From a checkpoint of a small audio frame classifier: trained on phrases spoken by 400 fixed synthetic voices.
Rows from block 4 of a small audio frame classifier, named by matrix and row number. Rows with one number belong to one channel. Each number is 128 + 32 x the weight over its row's rms, rounded and kept within 0 to 255. All counts start at 0.
After each channel's rows are labels from the 100 clips, of 14848, where the channel reaches its highest value: "strongest on" is what is common among them. Only what is clearly more common there than usual is listed. The data: phrases spoken by 400 fixed synthetic voices.
# convs0: first width-9 conv (model.blocks.4.convs.0.weight, 192x192x9, each kernel summed), inputs 0-95
# convs1: second width-9 conv (model.blocks.4.convs.1.weight, 192x192x9, transposed, each kernel summed), outputs 0-95

convs0.138 [141  45  59 150 130 149 160 160 101 129 112 124 162 115 141 131  98 141  97 130  97 111 121 139 145 131 127 161 108 100  93 108 134 122 180 151 151  86  70 148 151  90 159  63 157 124 120 118  97  92 118 131 128 119  73 104 124 145 114 198 131 106  89  82 144 106 142 139  86 109 140  70 150 106  89 101  96 136  79  21 153 106  95 139 129 134 110 136 127 165 135 135 110 104  99 134]
convs1.138 [113 107 153 129 118 163 112 168 126  62 137 110 120 127 114 130 113 140  91 136 159 131  88 149 164 178  87 169  89 146 120 173 131 133 133  60 137  92 129  98 109 118 131 131 168 166 111 137 136 121  73 119 153 136 121 132 119   5 142 114 129  90 128 100 134 120 184 160 138  88 143 150 125 137 139 122 138 127 131 149 121 135  99 124 155 165 138 132 122 108 129 158 117 134 118 126]
strongest on: /n/; /ə/; /aʊ/; white noise

convs0.95 [144  94 139 146 141 111 128 127 154 104 154  57 103  93  94  75 155 163 160 153 118 120 150 172 141 167 155 142 145 136 106  70 133 118 103 118 131 111  80  86 174  96 114 150 135 131 121  77 107 156 101 140 135 101 108 140 187  83 106 126 142 117 138 118 153 113  91 135 103 103 119 120 177 131 141 127  88  77 128  33 156 131 134 148 143 147  70  54  72 133  43 135 130 119 153 128]
convs1.95 [139  98 144 171 126 138 167  53  10  76  91 141  97   6  69  76  87  96 129  93 135 106 136 108  74 102 146 106 113  99  97  81 106 119 142 126 146  61  48 133  86  81 155 138 111  98 135 126  41 127 150 103  99 159  89 136 119 134 129 122 112 136 100 102 136 139 126 125 131 146 189 149  76 158 144 170  48 117 122 151  64 143 164 143 111 104 145 164  75 111  48 121 157 113 115 164]
strongest on: /ɝ/; /ð/; /ʌ/; text has "brother"

convs0.188 [155 132 125 129  86 131 113  69 113 175 159 145  93 138 116 142 108 126 147 150 128  70  70 142 114  84  93 100 108 107 124 101 156 127 102 131  79 125  90 123 129 157 119  67 118 115 104  51 113  90 132 120  92 158  93 153 118 136 191 102 141  79 123  89 107 119 181 142 125  92 153 138 187 104  80 141 138 117  59 117  80  77  69 110 114 110 110 126 148  95 173 139  56 110 167 142]
convs1.188 [131 151 133 181  95 185 117 118 188 147  83 132 130 151  67 113 102 137  80  99 126 180 150 117 129 154 123 106 123  65 173 107 118 164 158  91 109 120  70 112 156 101 110 111 100  91 135 127 142 163 145 108 147  97 151 153 126 129  66  81 160  75  98  96  90 177  47 130 104 191 135 161 193  99 161  53 151 119 209 100 121 150 149 120  97 149 110  88 129 131 105  63  98  71 153 130]
strongest on: reverberation

convs0.97 [ 95 116 172 184 113 138 100 116  71  74 132  93 166  72  75  68  97  91 179  53 133 139  99 138 206 122 152 166 127 116 113  76 134  97  26  79 159 115 106 157  98 130 118 104 160 124  54 162 123 145 140  88 154 124 102 137 116 110 124  82 118 126 132 110 143 114  99  53 154 116 154 147 128  90 125 137  93 138 111 144  95 161 113 100 122 146 126 116 138 111 102  57 140 141 111 145]
convs1.97 [ 85 167 142 100 157 111 125 112 117  77 160 104  84 102 105  93 164 108 156 119 135  98  77 114 144  76 144 104 110  84 148 117 107 131 102 165  93 180 125 140 158 137 121 140 190  87  99 152 108  42  83 138 139  75 113 201  51  62 169 133 152 111 110 131 131 110 115 118  82 113  98 159 108 132 136 160 107  90  67 127  93  78 123 117 107 134 105  84 107  81 155 151 112 145 197  75]
strongest on: reverberation; /g/

convs0.186 [146  33 138 124 111 126 119 141  70 124 142  93 116 146 179  93 109 168 167 103  66 109 111 134 153 160 150 120 109 140  71 124 125 127 120  93 131  62 122 177 151 133 130  77 180 102 141 119 134 118  66  81  26 114 114  34  99  86 114 121  98 109 126 116 140 140  90 133 148 137 115 156 156 156 100  92 108  73  57 146  91 131 131  74 157 168  74 122 104 132  98 105 132 115  82  92]
convs1.186 [122  94 155 143  87 154 156 147 123 102 123 176 165 127 161 171 125 158 135 126  71 158 107 122 127 168  84 145 127 122 126 118  93 154 150 129 133 112 124  68 105 107 131  26 153 109 149 150 108  75 134 161  94  98 124 101 118  76 103 145 116 149 139 124  84 139 160 104  62 131 134 152 246 141 141 131 101  82 120 137 125  88 128  83 129  89 187 111 152  38  96 147  85  62  75 174]
strongest on: /ɹ/; child-like voice; /g/; text has "garden"

convs0.123 [128  78 108 134  75 102  74 130 126 137 105 104 107 125 114 123  56 165 132  90 133 166 103 155 157 144  92 120 139  94 115  59 142 148 148 125 139 115  93 173  92 123 176 119  63  78 126 102 175 115 104 115 125 125 132 115 149  86 151 122 159  92 161 113 109 147  79 119 121  88 153  98 160 129  84 129 139  62 143 187  94 121 110 102 108 110 134 106 165 126 131 120  78 115 114 102]
convs1.123 [122 158  85  97 109 149 114 144 125 150 169  98  62 146 110 158 183 123 117 194 126  76 107  74 110 186 101 154 122 120 140 145 172 121 148 119 128 137 165 139 149  84 143  62 150 118 130 109  93  66 127 133 120 133 138 144  83 117 169 103 131 118  92 113 147 122 110 145 108 152 174 101   6 155  95  86 170 118 117 124 149 140  82 145  52 188 131 115 104 152 100  94 158 140 128 143]
strongest on: reverberation; /dʒ/; /tʃ/; /ʊ/

convs0.176 [100 136  53  95 119  63 148 118 160 124 162 110  96  71 161  85  87 147 122 143 132 160 153 162 159 173 113 145  87 132 108  77 165 172 108 113 113  79  78 113  36 113 116 116 127  88 117 146 134  95  75 100 108 114  96 100 133  94 104 145 132 138  60 135 134 139 121 167 129  53 137  82 124 132  86 150 163 110 111 141 130 122 126  81 107 106 136  97 136 159 133  79  90 132 167 197]
convs1.176 [ 52 144 148 130 147 166 103 133  97  73 119 123  98 180 129 189 103  80 106 117 139 141 119  79  99 187 167 125 133 152 105 178 146 111 135  68 159 150 156 143 141  88 146 179 117 157 146  91 136 139  75 124 138 187 120  99 101  63  99 151 131 113  71  93 161 149 169 113 140 172 183  81 100 172  52 124 113 190  68 143 150 122 165 144 176 200 156 181 119 123 146 114 117 125  86 188]
strongest on: /k/; /s/; fast speaker; /ŋ/

convs0.174 [129 127 142 161 152 130 139 112 121 141 100 162 125  83 137 102 109 104  78  68 108 165  75 132 163 113 150 119 102  80  67 140 157 118 123  54 121  95 101 127  97 105 112 127 175 100   0 112  98  80  91 115 137 119  98 113 163 123  85 123 122  91 136  94 126 146 132 145  90 108 119 129 119 131  83 124 120  61 134  83 121  75  80 114 142 177 149  78 147  89 158 110 132 146  70 112]
convs1.174 [157 133 181 136  96 147 133 117 183 127 140 165 157 128 179 101 163 150 175 125 121 130  97 111 144 136 157 146 119  75  81  82 123 115 150 190 118 100 139 150 183 139 140 121 105 182 105 118 182 143  79 102 156 113 140 125  84 148 232 175 114 122 104 127 130 163  57 187  83  99 120 197 135 142 150 142 170 123 126 116 144 111 113 139 136 125 195  96 134 162  98 147 113 104 176 108]
strongest on: /s/; /ɝ/; /w/; text has "works"

convs0.179 [109 102 128 178 113 173 114 140 118 138 108 134 139 137 113 168 146 128 109  87 125 111 128 100 157  98 172  88 120 104  99 134  96 144 135 132 115 107 121 101 155 171  95  70 112  98  57  84 168 103 142 140 130  81 127  96 149 164  67 117  91  74 118  84 138  72 183 141 105 115  85  69 107 110 103  91 103  51 107 121 132 167  87  83 124 139 170 122  79 128 105 106 100 113  74 139]
convs1.179 [120 113 124 148  95 151 131 104 106 120 134 139 163  60 151  85  64  71  78 106 113 107  98 111 129 111  96 143 146 153 172 136 131  96 205 102 114  45  91  71 102 160 122 104  86  84 129 185 162  99  83  91 119 156 169 109  93 112 130 144 103 115  74 133 153  97  88 153 141 123 136 164 147 147 116 172 160 123  99 123  94  97 120 132 166  67 136  72 124  98  76 127 163 137 116 156]
strongest on: /u/; /j/

convs0.158 [122 130 156 139  75 125 144 114 126 162  95 102 121 168  64 132 120  54 111 100 140 117 146 107 145 139 124 119 137  89 106  85 111 174  57  75 193 110 127 134 186 131 115  67 103  62 136 115 121 115 171 125 103 111  88 193 106 151  78  98 141 159 122 117 150 100  49 123 117 100 125  93  87 122 109 122  65  70 165 102 139 135 179  81 108 104 126 113 137 136 106  42 146  94 136 141]
convs1.158 [116 144  42 141 130 157 146 129 121 155 130 125 143  90 104 133 143  75 121 153 118  62 103 112 183 153  97 104 116 145 170 186 149 165 153 107  95 108 182 140 171 117  37 128 147 116 125  99 137 134 165 128 112  56 106 148 135 141 114  76 143 109  62  78 107  89 133  54 109 186 144 135 144 122 110 115 121 187  68  52  71  80 113 113 101 154 124  42 113  71 148 140 116  57  77 125]
strongest on: /t/; fast speaker

convs0.110 [130 143 183 148 117 125 126  99  52 114 136 110 133 127 134 115  49 111 101 123 109 134  78 179 159 133  82 169 121 140 136 132 153 164  73 131 100  84  85 116 104 147 104 102 146  77 145 111 126 126 115  74 152 146 153 109 152  90 171  76 181 113  88 143 135 181 121 126  95  71  90 175 118 102 111  76 158  65 158 110 106 134  95 168 110 113 115 148 238 106 117 124 127 116  98 159]
convs1.110 [109 148 129 152 153 181  97 139  77  69 125 141 126  94 113 147  96 163  81 136 113 143  77 168 128 146 171 150 104  94 181  88  98 112 103 154 112 181 146  70 100 106 164  61 118  82 124  96 114  96 159 119 130 126  90 202 142 119 103 175 152  95 100 129 123 124 125 141 116 110 123 127 151  89 135  87  75  88 144 111  79 166 144 100 133 163  90 157  97  68 119  87  84 119 129 128]
strongest on: /ɝ/; /g/; text has "girl"

convs0.70 [ 73 143 117  48  86  60 109  93 116 129 103 135  80  98 125 122 112 131 120 115  96  85  62  71 157 132 151 141  95 136 133  89 147 128 102  97  92 118 150 132 152 125 126 133 103 102 153 179  89  71 179 116 149 134 114  62 148  51  95 132 122 139 153  93 102 114 113 116 137  66  96 110 128 107 113 128 159  86  95 166 106 120 117 103 149 153 137 147 116  87  90 143  38 148 164  91]
convs1.70 [143  59 130 121  73 151 102 113  99  82 171 130  69 155 145 108 177 174 100 130 168  87 101 227 111  91 142 149 117 113 106 112 105  83  78 112 106 130 117 119 119 138 133 122 116 143 122  94  46 137 135 129  62 150 122 174 170 126 155 125 113 139 137 183 111 147 165 107 133 125 182  69  83 145 155  80  62 118 118 100 103  78 127  98 118  91 142 179  44 132  83 119 126 108 104 156]
strongest on: /h/; text has "hill"

convs0.33 [ 93 118 117 106  92 109  68 133 122  96 127  50  54  77  80 126  81 151 117  98 103 164  61 128 148 111 147 115 119 132 109 139 119  67 137  93 141 117 115 138 115  96 160  56 148 152  68 120 114  78  90 107 100 128 125 131 105 121 122 126  80 108 144 119 100 115 129 134 132 102 121  77 109 131 145 138 117 147 127 180 142 125  61 136 138  81 163 102 143  62  80 120 170 159 133 170]
convs1.33 [ 97  70 113  81 116 112  74 147 182 115 157  68  57 164 118 132 148 135 129 123 169 143 154 129 110 126 168 132 128 114 165  83 130 117 141  68 136  74 133  83 141  88 117  98 171 132 102 160 138 144 137 131 166 160 187 150 110 112 108 122 110  69 119 161 121 138 120 125 115 121  66 155 130 136 135 117 163 140  92 104  95 117 159 125 155 155 114 130 120  93 133 159 113 158 132 111]
strongest on: /ɝ/; text has "sailor"

convs0.130 [118 133 106 130 107  90 136 120 192 110  98 140 140  21 107  48 156 145 134 171  88 145 109 124 159 102  66 119 133 164 131 151 117 166 108 116 146 166 109 156 189 132 132 132 160 143 138 142 139 106 108 132  94 167 129  52 135 101 137 107 138  98  70 145  94 135 105 152  78 120 129 131 151 134  57 105  88 106 154  76  59 110 116 122 136  77  78 114  60  80 148  87 102 150 116 164]
convs1.130 [122 154  85 151 153 144 143 117 109  90 101  87 124 118 185 109 161 112 112  50 158  89 103 153 103 142 115 107  91  47 167 127 132  84 163 150  99 139 119  91  98 169  94  57 137 137 131 129 102 129  88 135 149 101 134 124 127  99  89  91 116 104 107 161 136  80 117 106 118 108 175 130  91 124 143  90 159 140  70  76 105 119 100 139  91 163 162 106  90 127  82 127 159 144 144 109]
strongest on: /ɝ/; /ð/; fast speaker; /ʌ/

convs0.5 [121 150 109 127 117 160 126 117 118 103 134  93 165  99 132  94 122  84 147 110 155 179  82 139 205  96 158 154 118  96 142 121 108 157 131 145 104 122 137 160 129 116 133  52 146 117 120  72 108  82  69 117 135 152  97 152 103 127 133 133 134 136 131  68 151 103 135 168  73 105 116 123  81  80  89 119 114  76  80  70 128  76 124  93 122 130 144  75  98  92  85 118 154 133 120 105]
convs1.5 [ 74  84 103 132 163 146 153 131  78 160 118 127 104  80 110 154 152  70 105  98 110 138 133 161 148 184 174 171 159 147 172  81  91 124 238  78 108 104 133 108 154  62 136 131  67 138 137 111 116  25 136  79 142 177 122 139 140 184 139 152  96 125 103  67 115 101  52 144 145 167 167 135  76 108  91 184  66 192 100 136  73  95 126 121 183 116 168 112 135  93  96 138 146  95  77 170]
strongest on: /s/; /æ/; /ŋ/; text has "sang"

convs0.106 [118  55 177 152 128  94 123 153 148  42 185 111  82 103 164 132  69 133 108 119  58  87  95 154 138 134 122 111 111  79 120 113 144  59 142 114  59  83 111 110 160  86 109  81  90 144 156 177  76 103 126 138  78 147 109 118 146 158 160  86 147  99 149  87 145 107 128  91 145  99 138  94 177 118 134 153 104 113 107 113 154 137 107 142  91 124 108 170  88 131 123 119 194 112 113 141]
convs1.106 [113  99  83 163 182 154 145 138  82 140  53  87  53  96 155 134 131 130 129 130  77 153 103 142 114 100  89 130 119 138 121  83 234 123 147 118 102  49  68  97 120  32 125 104 171  94 145 152 172 127 162  73 100 157 133 121 101 155  94 133 146 127  68 121 118 117 135 141 139 113 123 142 153 114 160 116  74 173 129 167  99 168 165  63 108 108 106 122 125 121 145  99 125 122  84 181]
strongest on: /ɝ/; /aʊ/; /f/; text has "flower"

convs0.131 [ 78 107 125 130 116 130 150  75 167 102 131 103 117 180 113 141 105 104 162  89  93 133 139 162 138 127 119 148  72 132 106  37 143 109  74  99 117 108  95 125 120  84 142 154 162 124  31  91 103 123 118  63 142 136 102 134 129 117 133 174 112 115 111 132  89 122 100 105  76 142 147 147  92 122  88 120  72  99 150  28 141 131 130 106  75 134 139 112 116 117 112 136 128  82 136  93]
convs1.131 [ 98 137 158 191  81 174 110 165 144 135 116 115 119 163 136 147 145 132 137 106 200 111 173 116 139 167 119 109 147 142  84 147  99 166 157 113 105 130 134  88 149 139 151 116 101 166  97 152 182 140 117 157 157  50 154 140 112 173  97 199 161  93 165 123 149  63 106 181 179 143 113 162 157 131 116 198 109 124 128 120 132 145 154 140 184 136 125 144 139 157  60 114  92 158 131 156]
strongest on: /æ/; /θ/; text has "path"

convs0.115 [125 116 143 143 124 151 143 131 144 120  94 141 133 156 130 135 135  81 142 120 130  85  59 192 129 185 114 133 119 108 118 108 150 141 124 107 117 121 120 112 110 162  98  45 143 137 163  95 147 106 133 132 134  60 176 142 128 168  53 122 144 124 113 161 146 124  87 131  93 110  33  73 167 169 127 148 105  82 133 110 206 124  85 111  98 166 159 108 111 145  97  66  69 112 130  88]
convs1.115 [132 176 104 156 120 189 128 160 159  94 123 125 108 137 121 146 145 142 163  43 118 123  72 194 152 171 136  91 153  93 113 160  91 199 183 161 130 104  73  73 116 121  93 118 200 109 136 127 126  89  89 137 109 162  63 140  96 139  53 135 158 182  90 137 122 108 183 107  91 128  89  60 209 102 144 141 145 173  95  85  92 114 110 114 126 110 112 152 103 113  91 190 147 100  69 138]
strongest on: /s/; /ə/; rumble; text has "forest"

convs0.21 [105 183 124 125  78  82 139  97  96 121 112  73 164  57  91 103 178 124 153 167 139 211 144  89 177 147  93 126  79 110  97 113 115 116  70 144  47 131 179 104 118 145  88 157 158 164 102 112 172 125  67 151 134 156 107 132 165 171 108 142 127 130 153 106  61 143 146 134 101 143 122 114 139  44  71 126 109  75 204 157 168 107 147 125 123 143 111 143  92 134 128  69  83 137 121 168]
convs1.21 [113 172 135 109 138 103  68 120  83 112 173  79 110 138 160  85 111 112 124  86  79  78 119 136  95 106 136 114 118  86  97 109 178  73  33 165 100 111 100 138  82 100 121 116 117 115 141 107  91 157 146  62 119  96 123 125 161  76 126 121 103 175 117 151 125  83 123 164 134 110 156 113  43 132 119 117 152  47  82 104 136  92 135 100 132 114 149 123 170 106 104  80 127  99  66  61]
strongest on: /h/; /z/

convs0.68 [106  97 127 129  85 156 154  99  56 147  95  98 137 107  98 163  85 105 124 132 160 123 149 121 117 147 113  40 137  85  72 156 130 148 133  99  65 113 128 131 138 149 128 141  96 161 107 146 180 110 147 194 142 152 181 181 149 171 119 155 155  80 155  80 116  62 164 108 136  77 147  86  94  93 142  95 127 102  90 128  98 110  40 158  51 157 172 147 202 109  82 106 122 137  72  73]
convs1.68 [ 99 182  92  58 131 113 111 135 138 191  83 118 111  86  95  94 109 127  83 127 139 118 114 121 109 142  93 153 149  99 141 117  70 143 137  94 131 156 190 141 109 126 150  99 146 153 121 160 160  77 103 125 122 135  97 122 143  80  92 154  89 141 138 102 102 157 158 110  86 139 100 121 138 114 147 123 112  72  86  55  89 124 184 152 143  81 117 171 139  38 112 112 150 130 172 137]
strongest on: /j/

convs0.22 [104 138 136 113 127  68 114 131 117 151 128 113  83  40  94  77 116 147 111 110 113 139 135 114  93 110 153  80 160 121  91  70 128 152 101  69  88 186 153 140 133 142 114 116 124 164 113 183 109 118 122 158 111 102 104  78  77 166  90  49 103 157  98 166 119 149 116  95 174 127 117 110  76 105 141 119 116 128 153  92 156 176 131  59 156 145  56 102 161 148 123  85  76 129 127 149]
convs1.22 [154 112 116 120  79 117 185 140 136 125 123 129 116 119  61 118 118  79 161  56  64  87 162 147 151 136 100 117 103 122 144 119 129 162 135 147  90 123 150 141 189 126  67 103 133 143 143  90 157 132  97  80  87 123 111 139 123 161 116 128 162 134  99 142 139 143 130 126  82  77 105 112 138 110 131 140 191 163  69  42  98 173 120 134 120 140 153 113 117  82 164 115 122 137 133 101]
strongest on: fast speaker; /ə/; /z/; /g/

convs0.7 [ 93  98 154 120  92  65 133 177 134 146  78  74 164 158 127 128 115   4 144  61  89 151 119 160 109 130 145 200 131 113 141  82 152 139 120 118 114 167 118 111 110 118 122 125 132 113 143 102 110 160 135 132 140 119 141 143 112 107 117 136 158 131 164  66 134 107  96 141 107 110 139 141 132 100 110  88 156 117 117 115  77 135  80 132  94 166   0  52  64 172  76 152 134 138 175 115]
convs1.7 [ 76 113 148 113 136 160 126 108 128 112 132  79 113 152 127 185 123  54  80  47 171 154  97 114 148 147 114 117 123 101 163  98 108  86 123 152 115  97  67  32 144 141 134  48  99 110 147 110 144 155 131 102  79 149 164 166  75 123 139 132 168  96 170  87 106 100 103 122 109 160 158 123 161  80 150 139  85 135 188 161  68 137 119 133 164 129   2 140  23 125 125 123 130 112 133 149]
strongest on: /ɛ/; /j/; text has "yes"

convs0.37 [149 116 150 116  98  50 145  43 187 115 124  89 124 121  94 121  68 150  91 114 146  83 114 197  94 110 141 197  95  94 101 121 118 104 122 127 180 111 108  85 148 140 134 123 134 173 132 151  71 140 128 118 157 159 133 130 142  85 137 176 147  80 120 181 114 140  99 161 115 115 106  76 166 153 131 141 163 165 167 135  93 147 111 116 117  93 104 140  56 167 126 127 130 114 174  97]
convs1.37 [171 122 108 113 202 102  75 184  98 121  95 102  77 115 158 159 110 115 122 102 166 117  94 156 126 163 133 123 116  64 189 128 183  96 118 159 120 149 114  73 124 111 153  63 148 103 147 136  16  90  89 134 131 125 145 123 183 162  82 135 149 124 174 135 168 137 135 115 129 139 194  81 124 113 159 131 122 103  49 124  92 161 123 155  67 151 111 181 166 109  92 140  93 180 133 144]
strongest on: /h/; /ə/; text has "hello"

convs0.2 [126 159  84 113 213  54 110 169 149 145 127 105 141  85 128  79 111 201 107  82 123 140 152 107 175  81 129 114  90  94  73  88 115 103 119 101 162 144 134 111 142  96  83  77 123 122 131 128 137 137 148 128 136 120 134 161 172 111  43 113 124 145 106 180 109 115  73 120 139 143 100  65 120 115 122 101 137  81 109 146 114 105  55  83 175 125  97  89 158 177 136  83  51 116  94 151]
convs1.2 [ 87 112 119 109 169 140 189 134 109 152 132 132  83  94 162 129  96 122 119 116 138 156 124 172  88 125 129 103 139 111 145 128 159 155  89 175 121 201 166 151  58 112 149  45 155  87 169  54  96 110 128 150  99  60 168 126 128 108 205 147 107  87 102 128 124 119 161 166  83  85  99 125 179 164 136  94 162 165 123  72  90 126  64 115  85 135 164  56 161 105 158 103 165 106 113 113]
strongest on: /k/; slow speaker

convs0.78 [129 119  71 165 110 130 130 137  93 125 119 112  73 166 105 147  64 209  66 174 143 115 157 158  76 137 160 121 140 141  51  58 100 122 112 115  84 146  99 131  79 138 120 123 116  85 147  72 104 127 134 155  85  61 142 151 159 139 154 157 142 119  99 172 153 125 130 118 111  96 126 125 101 102 150  67 110  88 130  99 118 148 108 119 114 104 128  91 184 159 168 145  75  91 146 157]
convs1.78 [205 106 120 165 149 156 124  71 103 121 155 181 104 138 147 125 148 116 153 114 151 149 111 170 129  84 149 163 144  86 136 130 147 147 105 125 134 236 173 139 120 118 158 178 147  83 114 182 174 114 109 120  78 176 115 138 112 112 104 139 151 122 168 160 124 134 117 118 167 136 119  90  95 157 161 104  40  94  73 130 136 180 117 147  74 119  91 137 135 132  87 118 157 130 178 119]
strongest on: /ʌ/; /dʒ/; text has "judge"; text has "jumped"

convs0.73 [145  62  81 114 130 144 129 160 105 135  78  63 122 118 178 151 128 132 153 114 152 130 153 192 115 143 108 196  98 136 134 110 144 103  64 114 110  97 103 121  64 125 114 140 141 139 137 117 106  93 106 144 143 111  97 113 100 105 118 130 154 144 133 144 115  70 123 164 138 129 139 160 105  72  86  37 132 178 143  84  17 157 113  79 129 170  11  52 123 128 113 146 142 124 144 153]
convs1.73 [173 122 174 138 147 195 127  89  78 131 157 147  99 117 140 140 120 129 121 130 167 161 128  95 177  98 136 151 115 120 157  82 116  86  89 138 112  82  80   2 156 125 147  62 157 106 103 129 186 116  91 134 104 151 137 141  95 142  69 122 125 122 150 166 134  64 145 124 137 175 163  68 142 119  85 117  60 141 126 184  63 174  91 146 128 139  46 158 111 125  99 122 126 171 131 147]
strongest on: /ɝ/; /ɛ/; /ð/; /ʌ/

convs0.88 [ 92 146 140  86  90 125 129  92 179 111 121 106  83 156 127  75  98 116 102 103  87 166 100 121 128 150 126  91 155  63 154  97 143 111 113  83 147  80  91 101 178 147 130  71  77 144 122 166 183  69 101 120 195 121 117 148 133  74 154  90 140 107 118  62 141 147  77 123 123  93 150  77 122 114 104 149 126  90  74 126 166  83  60 140  93 112 157 118 164 111 103  93  97 152 120 120]
convs1.88 [131 140  85 127 181 113 116 137  89 119 163  49 162  54 117 132 105 104  92 119 127  88  33  90 101  80  99 117 144 134 132 141 164 119  59 165 158  78 110  83  71 123 150  50 181 143 128 101 112 119 149 106 133 169 106 104 121 146 112 126 119 158 150 147 126 129 128 114  98 153 111 124 126  99 168  89 137 161 159 160  71  86 147  79 101 113 118 151  94 102 185 133 127 147 102 136]
strongest on: /aʊ/; /z/

convs0.61 [120  85  97 134 181 143 142  49  87  75  94  97 147  70 116 147  87 120 122 106 173  99 136 156 177 118  62 183 147  99 105 152  43  74 128  85 164 106  59 136 149 130 117 154 129 130 115  97 137 132 145 166 111 163 126  84  59 108 140 112 132 120 163 128 142 103 154 115 171 122 101  82 170  86 123 158 102  87 143 139 156 129 130 109  92  37 116 123  69 108  88 106 128 115 131 166]
convs1.61 [159 169 128 135 172 130 129 165  95  66 134 170  80 117 128  91 145 177 157 137 133 108  94  75 101  91 133  72 129 140 136  73 147 101  83 132  74 158  96 109 114 100 127  73 148 156 116  97 101  86 129  68 146 123 112 136  83 128 117 130  93 169  88 122 128 126  82 126 104  88 128 141 174 176 137  99 185 166  93  89  71 102  86 107 125 163 126 161 146  74 173 176 166 135  97 177]
strongest on: /ɹ/; /i/; /θ/; text has "three"

convs0.152 [140 128 101 117 129 130 138 121 105  96 146 125  61 117 152  89 112 144  99 115 104 129 104 197 147 112 101 160  34 109 116 147 131 140 135  86 128  79 127 100 141  86  97 158  98 165 132 131 173 125 119  68 113 135 124 129 141 105 123 123 127  96 114 210 137  91 179 127 146  74 123 153 151 129 100  82 125  84 136 112 125 141  89 140  82 164 119  60 159 144  88 121  88  79 115 155]
convs1.152 [127 191 118 116 108 119 109 146 115 117 124 124  89 122 129  89  78 131 146 101 164 150 112 127 140 152 103 133 173 156 125  87 136 101 110 113  97 161 140  42  84  89 107  97 130  68 128 138  92 123  81  88 152  99 121 161  87 160 151  68 112 124 138 132  90  77  93  84 104 185 118  44 101 123 131 121 142 120 113  75  94 181  69 137 126 124 133 149 126 109  98 191 134 232 161 168]
strongest on: /ɛ/; /w/; text has "where"

convs0.164 [158  34 129 110 133 127  91 116 143  96 126  98 172 171  94 134 130  81  74 106 138 155 103  69 159 124 182 134 148 133 157  97  93  96  74  82  84  66  96  68 112 109  84 125 166 112  97 130  67 161 153 154 110 143 130 160 179 136  79 107 101 135 135 120  89  89 112 163 157 138  81 137 103 130  95 125 117 121 157 103 113 116  94 130 138 140 186 113 143 138 128 117 155 107 168  86]
convs1.164 [ 89  62 119 102 123 155 115 124 153  76  67  51 109 132 121 101 128 141 135 126 152 140 141  64  56 126 121 117 109  98 123 130 145 122 132 146 125  79 145 118  87 118 113 103 101  97 114 123 197  86 109 152  94 160 126  73 131 145 147 117  99 105 146  51 101 151  89 170  72 170  94 178 168 161 138 136 128 115 113  88 125 111 127 146 130 104 139 141 166 140  98 127 103 133 141 112]
strongest on: /u/; /ʃ/

convs0.51 [ 83 123 147 162 147 162 150  83 101  84 138 117 155  50 144  59 141  39 142 115 118 102 137  57 113 102 155  93 131 122 108 126 130 118 123 110 113 151 159 183 143 142 141 123 157 109 146 158 146 137 121 127 143 161 134  87  70 144 152 160  80 146 101  90 111 130 116 110  93 128 125 127 143  89 118 153 159 117  94 138 147 116 150  95 111 175 142 155 153  82 121 145 141 125  26  97]
convs1.51 [159 114 146 148 137 121 125 117 104 108 107  89  79 128 110 168  99 168 151 136 134 172 109 136  67 142 101 138 121 121 102 111 113 103 139 129 115 125   0  97 100 104 112  58  90  99 151 120 125 124 111 139  73 119  80 134  64  90 131 119 128 146 155 121 155 136  96 101 104 153 174  99 146 108 129  65 128 122 120 174 116 120 120 146 109 124  52 140  67  79 103 126 152 130  87 157]
strongest on: /j/

convs0.69 [138 107 114   4 121  73 132 106 141 103 118 100 131 161 152  99 103  71 150 140 146 132 137 102 151 106 158 142 108  90 140  87 125  31 123  92  88 116 144 133 107  60 135 134 119 114 148 114 147 107 126  74 176 145 108  97  81  80 107 102 105 148 157 110 101 110 124  74 118 123 164 167 140 110  68  87 112 124 104 148 153  57 122  74 153  70 132 129 107 117 106  67 114 162 112 109]
convs1.69 [113 101 145 125 144 169 136 162  99 123 110 127 133 127 149 109 152 124  79 107 109 147 110 126  78  87 120 114 154 186  86 115 178 108  77 140 147 122 135 161 162  96 121 100 126 155 158  82  65 148  97 158  94 158 152  94  64  87 109 148  92 112 137  96 182 140 126  97 177 133 144 127 111 112 111 162 100 124 128 108  83 104 115  98 164 184 117 147 168 131 156  96 152  88  81 134]
strongest on: reverberation; /ʃ/

convs0.85 [133 107 136 111 112  33 148 106 130 138 106 126 143  29 133  81 176 126 103  91 104 138 162 114 128 149 104 188  99  69 121  86 116  72 110 130 187 197 157 148 168 128 113 109 141 130 118  99 109 166  75 126  83 135 130  86 157 168   2 107  94 125 138 129  82 111 120  95  58 145 147  87 110  89  90 139 127 114 136  73  88 106 122 117 124  92 113 113  63 124 155  54 147 139 158 141]
convs1.85 [122  97 106 105 155 160 138 159 176  71  67  97  99  88 125 113 112  98 170 127 129 114 120  66  76 144 131 106 117 152 138 173  81 149 140  95 116  94 152 134 150  58 113 120 106  99 166 106 156 153  88  94 144  98 119 112 168 131  97 137  72 137  92 130 151 117 100 165 139 123 125 148 137 144 192 153 161 105  95 111 102  98 108 151 158 169 174 109 100  89 134 139 144 151  97 134]
strongest on: /ɹ/; fast speaker